From a checkpoint of a small image classifier.
Model: 6.3M parameters, 48-pixel images, arch swin, norm layernorm, activation geglu, patch size [2, 2], depths [1, 1, 4, 1], widths [64, 128, 256, 512].
Data: trained on histories of elementary cellular automata, time running down, 147500 training examples, 53.9 epochs.
Rows from block 2 of a small image classifier, named by matrix and row number. Rows with one number belong to one neuron. Each number is 500 + 25 x the weight over its row's rms, rounded and kept within 0 to 999. All counts start at 0. Numbers have three digits each.
After each neuron's rows are labels from the 100 images, of 14848, where the neuron reaches its largest size: "strongest on" is what is common among them. Only what is clearly more common there than usual is listed. The data: histories of elementary cellular automata, time running down.
# gate: MLP gate (model.blocks.2.mlp.gate.weight, 512x256), inputs 86-171
# fc1: MLP up (model.blocks.2.mlp.fc1.weight, 512x256), inputs 86-171
# fc2: MLP down (model.blocks.2.mlp.fc2.weight, 256x512, transposed), outputs 86-171

gate.97:501465471520487520470471504506535520523523512517532557469496543519500505519532499499510507524510504539494468530508465522472474504533463458477472521460540485461473462478509477481482509513513486491493514469473453496540551511511524580506454492481490513505498466
fc1.97:503540509480517480498545485532454504493486507450465507516468493534502499487492528521508521500533496435501509517499478477480508542480480507498467508539480495545493524507510517555506475449486495466521530535497519483490478474479528439523517544488503504480492484
fc2.97:509475526524496499506454460426499487494475533481513513505444473505513513509506511480484429469501506490501492460456470481522522510511495481467492492506530496520488440533460532497513531468506527489542508493513473460511522558519512519541490479476480515551492486
strongest on: 000 turns on; 001 turns on

gate.453:510548435521497497537544477516482441561512523474490521492494460474521503492490439472502480529521530512489489511478512530501458454532477498491556506503516493491505513489518469520500504554491461465432484513528480495487489557515509530536486537511491539532519492
fc1.453:497541509504511517512522522484494505499518498521520494528484506453490535501486467544524484499491566505538422501509461484522511511497476518464516517518457472501531527471498512494521511513515473487489456482543487503522445455459473569481528525493462476536487430
fc2.453:485525476495499488503478492522496492514485519482490524447498536523530476517482523504499512482495459528501501499510449506496472499544539477465486535471516477507531509508472499499514486511509547521507477492544506508521504513476523494524472495482468547459542546
strongest on: 000 turns on; 100 turns on

gate.25:534463496498464503474520491497526510502524510505527536539471441527502517479470485536516512518493496486529565482537492535482484528495472477455506466489490472483501481513510486525534488504491472504495518511505475513530511491533485486492483444513519500481463481
fc1.25:503530510483507490504530548511434514496509514476475518476499488500505490523479465519525517525511474430474523513538528499506540494536493518463491515466493470548517507523512519521509482534478468464520551557470467512530550507520484494522489510498512514492513504
fc2.25:494487523508494520485454508490530518523476494548522504484472505519501481488478513474482512465474514549530499496450464498526459519476521531472529455475532517488504453453502487483546510483484523494468480465500493522483459523487544518524472513513516444509531484
strongest on: 011 turns on; 001 turns on; large cells

gate.88:530510498551466467466503539549481465497503537480488515486521487544489494475521460517527484511547508499506542485538459486483496485551472502498486506477522435501503526495494482514529461529517459530502491495504483502512481493492474464470536476475519505507512491
fc1.88:532492522502532463503488515490476478532500490538502512519508468529506405524494515508517502467513483504503513507506424480497491503475515480474475460530496533477461464499497492499497498510516476483510531517477474491491485522502518439534503472499506480510542501
fc2.88:513490517515523524502536475499508508501464519495494498558488516480502535468495510495475518489473467508512465471507532497517485508464523470495496502526455485519521513510475489464450495489489510527457496445501489511514492507512517518462504517491475509481505507
strongest on: 011 turns on; 001 turns on; large cells

gate.300:474510509459481464507478479495506502492539467517504475480528476502483456493498484510522546458549485498500499525498503447475519500485464558479455480494482534471523505573484496539478490462506491480489554515472479512521481542488528473478497486479496505512531497
fc1.300:529515480487476486463490511518457555497453492459474504521518533487494465487499459520486498518505498552515519520514483493501502525496506563520485527503486495498482490507541502525498477501472487488482489495530475504481500507539487486513499505519540467471501480
fc2.300:514513515505506508501533506490469507530496489516498501519486458507500498506511501489472457526479461534487527546514450511507504512521510485471474495501523528520461518517510535535493501488432562508538498470484472508470505537487500530529489505518531488524485502
strongest on: 100 turns on; large cells; 110 turns on

gate.107:487456489532486507506485474501542491508524493489557482480469477529455458481505495518524522506504505521512495478506514521466493475515504480500472493534525525488482471525492471460496479493513512520518480493494508501487499533509494524443495451458542532511504504
fc1.107:496464484484493485497569474478488498457468498508532507489474465477507526507470490514526528490545515460554513495515505517538527462460536504477458510536448538486458453480482483523526491483500447449500540512525474518522465477520515470488500523508522473473510504
fc2.107:515490526525485459424506474501491526510501503513445481509517489498483557514481479496537527522500518498471460494491513477518526525510526487523537489476473515439524522479484449544468495547510464524467566529548496476494486491533513456500517486494482460513516487
strongest on: large cells

gate.242:541448487466472472480493518514534492476470507503489479508514505465498473499572491518521514538529508486527496483504529554476539459514456520498524506461479499501535499508519478481528491484503485490495517524503540484507475522519464476475506500461537531477484554
fc1.242:503475501506498501486451533493497544495537501474506530485537480483502525502466473467504491496545473556533475496507530534496481508527478520522481486474446515458508477535518521541537504520509520514456508507462500501508456497473511483494496503500550468479504503
fc2.242:491505508476469484479488553500477504498554481495468467505513515514495474522493495461511516532449530498472484510455519445491502503502476544483498489484529477481438478501519496481474492528475466489494518472490478509502481486524496495550529510548548471478467429
strongest on: dense start

gate.413:461494474528484487485536530483534532532517495454478499438511486489503526527494490473546464492492505491475496544529560476518523524537484514451514508479475519484524477535498551480475522503480489514500450525542475503466500486502485534517533449500509496468495506
fc1.413:527458457595502481504506485485526500499515520537511508507538503486472491488509504518477489501487496538502518507523491520524484508512489515513501569510484509493492494505504495508478523460525513547455469464464515532442459504480484451498486504496492517476494557
fc2.413:500515488460496463524496482494509514484494486485502483505529529513492554517514482509489497522520518486492440483512505496481538480514505503468443537509502488489417484517523537508487490500465526480544506508503533508517510456463510486490530542501502474456499497
strongest on: 100 turns on

gate.505:511504520480491488526535476497524501503461487486506492499477505510472470439511517460467506502523555511496535529496454524469544484489458479492560482521489440551472541496487477518507509465479528509530487524545517490462520500492515502501518500476498519493505473
fc1.505:531467531510508527486471523470447511484519537534465472512485535492492500536580518500510465508503514495480508526517495485497482544524503508506479524464508516512513540514476512516470487513494471492493468465451469505497520500532460516486475512485514515521519491
fc2.505:508487487478527496481475527469504496515462501507530498499438479537483568473490493505497518515537521490515489459508519454524542489467501501500494484529478480493510503503496493492531521560486531502541496480521525477503506519481525519476456480521466508532523518
strongest on: 110 turns on; 111 turns on

gate.301:503517542463481486460481496489507570532483495503472528500488498522477532531510534508424467492511474460500511511507479470511507517540464492467448478446523484497521488471497531485507507511524471499514550492486471566499505532531534507497473536463507508532467498
fc1.301:540496530506529502478488475505538506524509497515569525484472439538524510501470485464470543470527468524471483536511479536526517491533503546488470493463464511431461505500548525515498469523504476547507500484521481526508507524497511484500462498546530490536464477
fc2.301:508517476499484497532544513523500469466502467469442519467499523481505500504511526570528502479500491487518539509506568493509488503479476521518503477528493502565528508486481474487498531496498468472515479496497479500487477467463486524487533467472475483513547503
strongest on: 110 turns on; 011 turns on; large cells

gate.21:498463477539455496537475496518507514499555504450538530493495493519456513523452486503474522488543518532536485508547491489472464533515490492497475492524480533452477481514523520492473480492565483515464485479505464510482497497498553503520489472456507503506492497
fc1.21:499554520491505499517520553487453493481479480486469467482505514470508546519529510535502503533507527511499463518489488524490474469473484524544478510514512493534466492503488519513529499551477492467477503525501494479508461474516483526515510520469488529448520507
fc2.21:516501536543531497508491517454513488524507526560526463516510510487516412486487501437478486524518503482518504488484504479520475511494487502476519515482519538465459473553508529467523505497516525487505522516486493524522522514522498477522504493481479536515472469
strongest on: 101 turns on

gate.361:522493470549523479470546527489483462480482502482478502532506518512496493501505521501490530532499544534492505529488488490485506460511497492512464515520478513525491475510499473516444504478495450531510496497462502509494544490547508468447556524477511510491549517
fc1.361:529487490508451542480522507466509547481427578510458508493477501492493501481505451517490460475501525510505516516508486468495472530506483498529502484442518487498508492554493511499495479484489495515532518561491482558513508483517469514455464490491512478519470479
fc2.361:463540559461456470551518482511485494493498520482535469530494503506519481505500465469470495514469500517508511491506452523478469506543531495517512478476469472459488503523494498538497493481491519514483507539540478459482482513507545500476477508490534522466468522
strongest on: 110 turns on

gate.105:496470518492514478506543534480485503500447488484490509505487515468531527536471451474533503485505471496507485519520471503506493478503502537490494519454521510505512540489482530468510515449538528476496507554504470497485506466492508481481482502479518474478470512
fc1.105:488491486527482497496487537517449478492516555463466493509532483535484494470496460520509468484479554495514503515517498484485500511520537485517481462512529488511516442506512455509487479496498456502544477474499511511526570487535480522490561501511483445539491468
fc2.105:482473537535469516506485449482518542500457483503509502534489508514533485483505445512516500509525477542532522484475506497491526460503498437517526464483545526502530490466483474531567506502518518505530491502487493474494482498499531518478516494489453457488490473
strongest on: 110 turns on; 100 turns on; large cells

gate.294:507493502468465521486487510514494519491512520484535492500483503543504494491559510498512518471560501493516468537527493511441535542492507476496485529518491488500493507541497476500505451480486496527570509500515517463509478519482521509483484502450479546501533491
fc1.294:491467447521494488501517549528499526492502528517495510476525537498518536506529491499512476488548493503457504544512486489456484534522486503507488529481489514487506490511508499501479479520496469535489462516475473481499464474553486475483494553490501511473528494
fc2.294:483488490517511508474493549463507497509499501529493469503468480536491525470475532524485468561471494482507533435486494466532503548489508494496479520520506512486480466467508492531500559515473482475491521467454466512505542441482495522535491454537518474530439488
strongest on: 100 turns on; 110 turns on

gate.89:532521487466507510495489492528525531515500487505463483496509514519517499528508479517476507472465466484460538529524490560481531472511495523516475458491467530537494502515507525457466515480487530487521549538481482532518499480512473489474481494480492523518464513
fc1.89:494506525495497458485502550520480480453519433489501481461510537495524519544512498478528520510496512506475488487467548482518532464502503523535503471472495497476516520493464515484513544506515508522485476502505492474519510480491500500482535475472503517512525461
fc2.89:499521478523488482535499446513503543506510493479502469518493507557542529517469540488454473445507501538464492479497476507500538471510500534522479509479476467474482495492487512504482496486488538510493508501479500518514522495507503450453509532516522486491473472
strongest on: 110 turns on; 011 turns on; large cells

gate.47:542450487502495495474512475433488494518523486513517517499475485542481495473561478512482514538510498505522489523534518516509507490486469513451527522506524502511518512535473493501474481487518518502549487476509470523530475518481492480512494474446494515483490498
fc1.47:492503526548457510498514491446476468504503519503488505491467512516506466506517490521500517501502493479532477484519531495514534464471504503487534500494514492533512546527463474469541477511501484490530511518517474490554495486453505479503489508470502511510524529
fc2.47:521512518516532461524526464518524460547474500496515423508485498506505482507478499460551549484515499482502509494460498440491483479544516474494505473508529450512508521482535506473492528502528498544491495543505519469461498507558512500474485494513492481525555526
strongest on: large cells

gate.274:485474481487510471547530467499517526493521493496465528540511521485490507522478469488514516496473511504508521477493490546503534499500441477487521517472482498520522499465481484497520541469526532458478452520504512492474540493501516532549554494490517457498446527
fc1.274:511467467513478489513501419505526500463544526527495532501513516475481498473470506483461525444506523535490516514490463553473486529532483468485505525523497494485477496496502480522452481465519499519463462495464507497482501509503515499511516513510536496508506498
fc2.274:514535487500506489517535504538529486494512496441510497490555497508509464537497537485536472512511513498484503539548464482517505475511460523510467488467490493478455498546518516519480476511478453521490541504511503545504493501500495482492515517522525495489518473
strongest on: 011 turns on

gate.60:498477473483506475486535510476484513480477486499523445542448549474462520513533527489469481558484523517521515548480484468496444493504498489497461500542519503507461530495517528518495519507474539499485502469517496472499490465580507499459505537507511527488510472
fc1.60:475460472523508515492469504502494510493526485480508490511502483483479505464527526483493492517470495511509544502529468468464432492470505482445490427543533526512465539528524522503479476481516511530484509449479528522518481503536485433457488540513499485504524477
fc2.60:515503488465493478529490455538485485495461520447442496501516504494534472519514494526553551525518456534500534484522487529467550493528518487524517511515509445487528523505520490495527465497517490492511497503493492497509510470497526473491513521496469497474476501
strongest on: 101 turns on; 100 turns on; 010 turns on

gate.126:567496503534468482483497518526514534490485516512495505471447493472479457496525512518523500446514525504504508506497454499509530489555473492511503513511487488506494464491507525491513488513507441544496481491557488512476498521523507501478497483478534523478576530
fc1.126:465506494519518494580508470499477493522519487437495524483544470514492529538439492522501502498518505513509534480573468488489469503491568460475503461507511503493487492515483495507511486489516501489506507520499503464516528454511497460517493441498497429487489470
fc2.126:518491522517512539506453497502505563526536494486453505510516525438510529543494498517503505483509483521482460465490472509494525474514509545477497503483515498518509472474480510468469512480523502522480526474514505514507506555508513477474496524468483490479548504
strongest on: 111 turns on; 001 turns on; large cells

gate.303:468490504470468508493471491505518454532513537504543535521477510508500454519524461515471496495491506449500487487460501503484512525489504471465486494512490476501523534522495472504495483461469484501533535494491551523495515544501504484507499475503483535528499485
fc1.303:467466539530513463533491508514519496497539492480526477471534473550529509519489547483558481492508465529491535496534477490496508493503505478531488497513464541459492529490470535527524503461510540510459448480486465478523496534493516483488488449487517463489527474
fc2.303:527467505485479482472496568491486522515469499501479466496504514516505575489467484451461495497494530509500487489489493422469484538457488513479510487468471479475460514486519488487449486528504494515511493544536521487520501451518521466493489502518523504462511496
strongest on: 110 turns on; large cells

gate.372:504513515512506494491527487512502506474467484523510477518474472494483506508496470478541538473500486453479520505500495530497487507533533453504465510526521487488488510521508500513546503503474474503502518526506517512505476521471522508463466494505516482464523562
fc1.372:462514527467481526533460533506505454530501497491473479476538504552515507542506454508503472449497502489519494492490464467494580489458508486511517493502521469532512460501507520485474499512538462509543479548503508476499515516505513510526539481502470503499492493
fc2.372:506493453541515487469509466505455482472472545509556518494500502526485456547517527518524498497504503506494512514446483531512500465474475474466497511531504493506481501471511492477497493477509484500538527496456463521507482527520483512516537483518521502553511500
strongest on: 000 turns on; rule: rule 67; rule: rule 61

gate.43:464470470483510513518502483524530522501503501493541553465495525467504493533504448506486534482532462471500487500513516512487512490492484557481513473440471540470544530496498517474492496467530514536503538511498531520530473501444496489480458474456504525489470531
fc1.43:505475506532507465478516514502518509494460550546460489513506476505529474473550470493534471484508463531484529498514478503545521488488508501544510535482474489489490451479500480496489494482501466496468510530442476493444464504515490472513522509530510503498512527
fc2.43:486469505512462450466485547481502482482528521525478466502496491526490497488478459478476474510513518513533499477509496476486477526569511511489453488492495511452464495536510512486487512515508492502468543528455471515503511517514493467515518524512525476496511488
strongest on: 010 turns on; 110 turns on; rule: rule 109

gate.479:505477495502518504521467532473493568520507496505448510539509548452515514529487548473463460533454500520458488529481479503516471494518491524482484478489516528458529493515486560491476523501515501502449477480504515526524545460533506515508526536507487485511515487
fc1.479:510487475501485539478463477488496517482497507487480526562518520456464470474514504492497467517457537520523468467482511523481452489512466464485505507461529506483504503500508494462515494527527508460505476485536546552513563486521454532514533516490509490472471529
fc2.479:499520512518496512514512499519489521472457507523475506470492517479518496469482493564495529472493489503482501498493411527489504547454513507519533500491465536504517467427493477522529505469475487519520474478520485466470425467477546513522480514495517501523508505
strongest on: 111 turns on; 100 turns on

gate.44:484484541480512448500515514482460481491516509491484499519466508520498510528510479501552501504487494455489465546468503486514539483504483507471482538512513439529506475461494489501504502511480487476522512513510489464474515535527487502473502494509519537469482521
fc1.44:495481482543461477499509524507513538510511512489494503467493470529484491490478486507471486439502502491494542502604496471492502530543507493511519485510476501510480502508502565469490484471537511522540492478511470535481507515468519522507503511507466523551493470
fc2.44:483529527499544525499489555479495503494520484530489454469538533494509483523521508484482516572512484470497497492460511489513511505503480547491489531438539523493470525506511493482506526530492500497475497486498473465488493498563500517519516495476509551456497468
strongest on: 101 turns on

gate.347:467517515503498520502506513469477452497541446457500465458519474466505522531499508482506496555495520518484505542500532536486471442496507523470495464502510529502481515523475493469518533507475547522495473521496522466542501481490452514502532424477483482483541479
fc1.347:477528462514466477554496477494511488474525492474511502484545500483491499512473465545551485479519537527537455473505484472480460507496527551490501496484557521465490498509512465530470478504507499502520472503555508445525511471489486523508530448534496459477488447
fc2.347:513519557487478491484515500477458439482492519546514525480483495500497484527516486490472545507497496504546544511474495473501458522527535474498512512509500471517518527520491531473547478514509541504530504506513485509501491547503511512468459532504480506537483522
strongest on: 010 turns on; 011 turns on

gate.349:474514497516497466500532493490443526453510534501510562511472513477486529518476458525506530505478476472498458509480528515512480518470507471509459506482554472545502479482502457475479512467470483486518539492446471495495517496513492494509518515495528501445495492
fc1.349:486460488468540504521496518498542443510469508504497514489483479561504453494493522504482505530491519506520518468519529478488465516504527474496518476554473551520485496512494494510514492499470511481555507527514494424522485523532520486487506478481506493513491477
fc2.349:464498481562485508456520525480439537472506521538529486468481496526483512486497503531493485490516490512488476516467489552508457517503489433492521532461479548509517502493513535517536501486514515542518459495474466466465498495539484519489497479490505522541512507
strongest on: 101 turns on

gate.147:520471495464532527508450528514520501493487502484471529519525557509502496483522513536495461522517521487503519515457460536434500462478449501536485499531506525502480491545495507526482510522499486467520512529492519418530497490527490500506548525457448524485527486
fc1.147:516508514488515542497463528487519491485484491485478506521484537512497500478506509498461447492470512496502498508481455544496468455512437515531500512519522461523467541490513573527514516509482536510522470487511524493489521488518465546488533498520454541510509523
fc2.147:530486522543476509467494493507472538491481518501520493512523499474511474535470490502525524477475461507505514479487559459513454502489545478485485503487506504437535506504469493494518492512498496515484475492521505558518490517530474473451492462508536480503503523
strongest on: 001 turns on; large cells

gate.50:445486496477527518489500489523497497528530504456542490520486488519493481517507494511506505482510498523523486507474483515473513458512462493489499497494514472503544514474522506509544477508495518454487487501531538533515476506467493555479502528497506489510497487
fc1.50:482514541500485526496497509480487484512518517517542467476477538468485489518463462446467529496493528524469490511495475492519521505473535459463495491545464464551512537513503516471516493528482465490480511523494489545502474466441522516491492502514523489517524444
fc2.50:502529475444502494502473487526484520509517514459531568448483496519507476501504504505494471465492484481513474514505507516494480499549475533494530461529531496541527535498501504496524489515522499489503476527531475477511491529488491490527499492481522541451506522
strongest on: 000 turns on

gate.86:478460534498497459507501545491473518515530456527521485494496502540509511531467519531523505500475460490504503481495506454530504489487497519472493490526494539497519531485491540477472519486523529486470494486522446498482490545504509488471476489513555506512462483
fc1.86:513475480500511509510497495448485525469497481499510476539493521462497528537478446531535496496456517466519491510485551513537521501487562514496494531485507481511507481505508484468487530507477508525540516506492551494480524458530454482474494504524494508502473488
fc2.86:521491537501537503483509492505523508503495463545490486459531497539532512486560468507503521535522466454484493494532517497505532489485492545485502547462501513470488517477493488518482471503483487527490517455505477507488468500486458444469496511483491547470504488
strongest on: 001 turns on

gate.247:524497505484469483522478476502525459492506492510508479528509503485466431462503453461508484512510487471520540478510504530463552451526455545505527519465535483514490469485504516511494503484510489510507520525516522529470562540520521546522532485470507541501509556
fc1.247:495477503466525492489505531513496545529509470518516506515461506509522505547498518528501502521518471502495487531523518489498519548464499511553507545500447500489559534464512556500490529478500526538507488489464456479511503504461483479481475524483471534452494512
fc2.247:516458523508531490496455494500509526476495506503475498479491479524507476493520507490487488508524486557494519526513512508489561513471468542525492491517497497545544530459503483502538486519505470554492481473516492503472446512505514493492485533499520516471499557
strongest on: large cells

gate.457:490491508542452500446462527493467481479498481495464477514496520446476491498491471535505491525504504527519497516520522510472534516511467547527502564471500490532511475534526498497519488469515472527515495529467523513514548476500490489490501515499545502506486525
fc1.457:518525484486516526518513498476535546538463504501507496490488466499495581496510538462490468480497481538498527501512454491517432503516493434528493444508494490502470493459484528561517544543504524515452504482540486493472471486520533530480455479494422478511499504
fc2.457:456466518548507504543516508460515485501549494517540483508477515498497487522488491499535504483501532497493434527488539490522512494488514483512548503540499499487493465531478483509471550501492519494507479504466539472475514525514498519533482452496499499536515496
strongest on: large cells

gate.20:524518518466480434495490495482464489490476528497500481542484518474504470476538452497521471494459538526534470478467558505491494521558525492523529483511523490531499535474478463472520491489481500495509487491507530488486489535522464502492510474504492482478504502
fc1.20:497501482498481504483498490494531498498472547503489464539486519480515447472537504496517456495491519490492516508477496503479545512519473483494527491504498466524471512527486505505481492482451459506532504521520539445475485490537476486482499501510484523457525535
fc2.20:498478492514528511494522514521499485496479485496524535488530442481442541465518554515520508460494503474527496527531504526514477484465481503531482501537482513489514520511502479514502493498519498486468502491486478565469461502455521482462503524509511449533511503
strongest on: 011 turns on; 110 turns on; 111 turns on

gate.374:437494524507529543480494494524525517475529522471522501510473506516519458494491500532507480492481500439470492493520463512496478501518454455516492498486508518490510540513496498479493490504504463482495518523477475516493500487554487522545545497520499492510502505
fc1.374:464478555496506514466511517520533509513514527477529516492476506513485471493517504540508483517490512443470474514523494489472471511520449450504504504490524513484511539519488491462490507516518447481516496519506488489500476495558500518537516502492494519531498512
fc2.374:522519472517486467480479442476485505472488464486485534512525487519488521512496504507511488503485495503513491514476496493531503517480537552525487498492498471467493475491506498515518488480490563536469524516448471522478520528456489474502495537534520508483476484
strongest on: 001 turns on

gate.233:538505510445476477528481458471509536511489484498488501475478472478505519517468496515458508524465464524491530516551527559538491517559487500521487494536480476517508472466495541507524548476504529476486470503504474555506517505484507531533501482469523485477456529
fc1.233:504476511517513476484513510492477463472505497518488475485519513486529467505536509480503517565510497533495501528529517486540441549482524505519525516522490510462530503467456495494506502522487475534472461463463514478513499490486470482499483499456487549489513498
fc2.233:476499481487512525520493526495496528506499497482529500510504506510521505498496547461511471491523469517501454466507475529498543437486520516540485531472468471475473512483522557507510496494487551499515533529473516516524474485499505460461492533504524503497491498
strongest on: 010 turns on; large cells

gate.216:575507502482491481513514467495487494488481493513528470505485526555502466462520519514495491522508507513514502493553520532454534450520511480494506486519472437556471544516488542536478513472492514497514528506537543487501495503500488496458497510446531533474523527
fc1.216:490460466492469492499495490505561493489537502534542517438508479475503551495497523513478528484541498474485476494518505482489519518504474527498511508491424503447531473499494493519479499508539457552473493455499493502505453494465523455492473546465481506515521494
fc2.216:498456519505525542473498476471521507493507482514446446547488520473519460511497483479492487519490509517466466515455514504484512524486476514498564526482530503542539506490511443453516480518511488528502480551500461518514515468534485470500517522484510553496432527
strongest on: 101 turns on; large cells

gate.226:482500486517489460497557432469532498483492508463509538484470459525460484452514508503517533510520529502522494514499511515508542480488530480448511522517502521502492463521520454501524478503490482494510514512517483520476461484513516460498481515493552498497496486
fc1.226:508494540493506482524506515501453464521541501530482504501515510561514497485503482498495468492499515545503457489490516470529476517488519479493575539498534476500522511461478493474500505512534548510489446479543485452433454542489503515562509485497474518483473503
fc2.226:492506458476494500487480469531490492460493538463522551487544525478516484517524480517497497512491484486489489484510499517491512457537518490461476505497518463533516555525540542467492466491529510449493523491508470525539470464468474461492531545489479498475538491
strongest on: 001 turns on; large cells

gate.423:491471470446485503489490477460508536479497478497504488502496480472497495503496524544452540530495497522516501497533494528497512499491477474493499479544484508495492459499511507480509496468499517460483516515478475537505489466497484512512505497493537502497494498
fc1.423:499508502479517494505481481501464490496509454499518524497542493479532535510503524515479496535522462544475499505544499516524484508491450534486512537503465472453517525491474532562488522469525536515436449488481468478511477516481482508513509486475503516488509477
fc2.423:475520482522485509534486527522505526476528505508537502508516551524532441508497493532513509467457468491478495500533462531468521461485448512490521512528504487524470493519483527463486492457495531439523514482470514533521520494457525491498486519513496515493506474
strongest on: 010 turns on

gate.276:542514501516490488503515460495496512507471503539472482516485554541537468490491497513490494509521478499496529464544489483533464488515492495514492515449514484497518509464483519534469507518544429520516491521498469515523558504520510542500510474499518494527523479
fc1.276:486516466466492485538504517530496536455495514503504556496488536454507540480483472524462518519492514511502510479475507497469498518495492479520504487497517512527508473482507503475522518482476483483476466539461490484502463461530511518494544500482555492481521521
fc2.276:515499472487525491502506526501522511553474490477481440500480454479482541509512518483557456502525548501503482500501496461495547519490514519479470487512492497485491509460528486498497509511502474504511465532528545475518472489536520513466503504521513493487484473
strongest on: 010 turns on; large cells; 101 turns on

gate.75:469537520506454458531506477495519484526537464485503490484492481569496517521499531476504501464462499458503494547515530473511527531556518489490535456506511471491502503473476509467476516491488443519487486499551480481487509544488535533502479478491484498531490499
fc1.75:577488507517494484493532476550447453493502507523499470543446471507484476510501509490513578512510502469511507519509518488473432527510485480499470479512547504482465457495532473481497505501514460513492504516488534488455513512580517505470535499509516505462488522
fc2.75:548487500519499481499504537468471545526472485502540550460486484512495532502491476486463521482490510507521514520499493478500458492492505516512491444512513525448453459480505503480501503512495532481468516515519493475498491524545545542521488534501500497494509490
strongest on: 011 turns on